config.toml
model = "masked image model"
crop_scale_min = 1
kernel_size = 3
avg_pool_shortcut = false
residual_init = "none"
adamw_weight_decay_other_params = 0.01
Rows from block 7 of a small masked image model, named by matrix and row number. Rows with one number belong to one channel. Each number is 500 + 25 x the weight over its row's rms, rounded and kept within 0 to 999. All counts start at 0. Numbers have three digits each.
Before each channel's rows are labels from the 100 images, of 14848, where the channel reaches its highest value: "responds to" is what is common among them. Only what is clearly more common there than usual is listed. The data: small charts drawn from random numbers. In brackets: how many of the 100.
# convs0: first 3x3 conv (model.blocks.7.convs.0.weight, 288x288x3x3, each kernel summed), inputs 0-95
# convs1: second 3x3 conv (model.blocks.7.convs.1.weight, 288x288x3x3, transposed, each kernel summed), outputs 0-95

responds to: dark theme (69); stacked bars (37); items: five (37); bar chart (32)
convs0.90:497530488519518518509507462539542500494472473511530475547495503438528466493500502523522501510512470500513462475493517541502542510513521492571539476463427499510493519500502538459514504517543500487451488496500475504494522482488457496483464479514539498474513497479481517506551495500505498504
convs1.90:513506513500490503508478512495619471475467512494528498507492470512509493544516497518493520507489489509494501500516489515500557519463510499574504488486504512476558569497511560480462507478481485517429492526517505497500532495502516503505485469500538501487485498501478525519476533534488487512

responds to: items: seven (83); stacked bars (49); trend: dip in the middle (32); bar chart (30)
convs0.192:478492531529537480504520507537519456504510518503497519496486481462522468478504514506510519483505506485500519523478503471505448563468520485498475506522498418510561394511516533496485476477489497456505515503502512460495478501493493476507459517499499512494497526552500520485484502533507478506
convs1.192:535536480518520460491512467510505504522485524508485544513516511545503488510506459488500531512508493490515529508500500507509480477466511507456486504500480501521526382517484449530481488519515479523507529506526500492506469519508464488505470516524499504482473495472559506481505488517494514497

responds to: dark theme (100); grid lines (66); flat (30)
convs0.120:500517485494494437483472476489520506511490477489488497505464501508534481494481503529506502578512487501475498480480495509621490478489507453520518559492492502491499495515486473509484483508516508482496516530499518485509512529506531513468482483511509517478485559519536553503475485532523525460
convs1.120:461507511509479554520540473549502479516494528502513519509502494519494534513450519511509516495484483504517522502473489485429504476512504486518507472501514533489502490445505497529505498460481522464547483507488486479496485527515455520518490519505517493492493479492545489510542539538462512567

responds to: dark theme (90); horizontal bar chart (31); items: seven (30)
convs0.178:512508487525518472473501485507476492477506461515482521489477540502495511492521533511498488503504526460497515473508503491511534486509515461536541469517507527467494502486528457498475490495483507547495519482523461532502476471492518526530545474445509473512520512461482483465500469517520488523
convs1.178:526501475519517505496485524468509483498487501507490503509486509484525511463555486508493532515504481531503472479518495500537443495520530495497536482489471478522503508480520482481517515487535525509478538502460515534493487509517570502469495527532500558507499492489471474514516502522517485514

responds to: dark theme (96); grid lines (65); stacked bars (29)
convs0.31:573463439499559453501478502498496463484563495493507458490481519510513460495494482519479476539499476503527495537486533466516507498497512500495484526495501502479508502530535501458481516492481532503496517449492529527462486486480495495518499520415487511508498519485519451477524497486491488492
convs1.31:528525504503550515525512503505498502512486505504518501494511494542504556498490508532465496459480524486528535493448472508406486527506533523485512512487489520487487505448541528540525480461485453495474519474515488492469504494503522511494489509515482544511553557466535497534532505519530528472

responds to: legend (83); pie chart (55)
convs0.54:535480560519507508524544514517501479516499541477499476509480481515473497497475515543505469519556481491481501462516487479474493506488487503517487492496504507526472463482504416480515499511469504481505520464501521480407518490505510502475524480506525494524501500500491501541521506501513490501
convs1.54:500442502491503500513496516532488514502518472505491527502505537487499516508508472467501521500460547518513508524502506519512509544525498506514506481500497505447535481494501399486498504492530524496501478526546503507523510486491514486559486517476489496503457495498528548453492517491503508494

responds to: legend (62); horizontal bar chart (40); pie chart (34)
convs0.35:515503476505494482511531479526486496486478480496518500542500495464489490505473534457521526526496530484526509489542511486513484534464441506487469483500458542543513472479453467478529491490496513500474478486512571532526483494541509514477486511502486484491544489488494542492477483540469488520
convs1.35:543450456513501526515491459469502522493498519485466478420508490533505481479487527512517463511480501489480491485461482510512471504552503515509500495476512503527481528498504469486489516496487472472559498539493451467521513525480488478507482483500499521507468496511490455494510469471532507478

responds to: radar chart (47)
convs0.274:520501516511476516487491516488472531525592483501503492474484486503500478503502468517538475546464501564474497474471521487475542509473527484498517547462487479517491462541474464529500504498490502534462483509517569496480522504519527507480514508504527512508467466476477478501505492475477528462
convs1.274:482524488494527502495527482493502490491404527509446509520504522507471509542504519464491508499493509455510511473511499513491464551490486531473468489540500575476528540529488531478507528500532471534538481494496446503476484486495498482514477518487493507507515527514487497509490531472492484521

responds to: dark theme (100); ring chart (45)
convs0.124:512538481497498505490502503533522483493520528533472523506538499487468468546489446494495500507478429543510488513478499543492499471493502474480486528503538545526503513480529462469493451528462520490497459461515517478476482513474540507488464511522499460489505521498519544536518512502483518495
convs1.124:438455499428534538541477493460523528483495504474481505516495500497514516491478498498492525486503450476523498507522495503544500471531457504456503465495497524496518480475515509535526565478485540489520489520503449508539496501491472502502472526502499464538506474464484493466514526483511498528

responds to: radar chart (89); one colour (89); grid lines (64); items: eight (39)
convs0.43:515499506500505492456499464485514491481538483491500466495487548528504515517406489483513495550500529475503496491458506494569506497488463504534539484503466465493462490499501486504480504462511499483508525465509542483508466516525467457492514509510510516504498539504490495496457478491524491485
convs1.43:482472472506503503512472515470480511477432524494532486505531474469428453483532515494483463452463480510489479512480496528482492488532505484512498523463510500498499503513487489521509495453457468448528514489502500525497505511483520516472500466542504508523508491470509478499415485479500472463

responds to: radar chart (100); one colour (100); grid lines (76); items: eight (52)
convs0.167:487480463482499476505510495444503521507514455472456500486535531510489539526494486481500508468499524469561533431484510501498491552515523514480500501490483472479493509482487529505544512481484489522497507489498523545508506497509524498486499502486473462505517509521460517565494531496491495517
convs1.167:521536508494476534513496495531512510471505477510505491468475556481550535483463519525513510508519495541493500509512542489517506515488499471473504488486458527517517442536506539504496517454521527483478515514510454492492499502493465491465500513508480532494510550493489468506507497491483510472

responds to: dark theme (100); ring chart (95)
convs0.84:487494509432505513512484482507487503504497454499500534507489506517477481501504508481594497494485533482491476503478457517476533515544491504509498490457484528476492548528522548512496514491506520483470500511499478503520509526499496528490472513460501423497485505456505526507508521526465514479
convs1.84:515486506507485487501496476457499484490518550491557443490490496493494488526492473515490508484534453524500500477500493514516486473449526471451494502495531484490520465503502474501501527536516481563496437544492546499525486476480531473458499494578498579489499453518504483472504479476502494515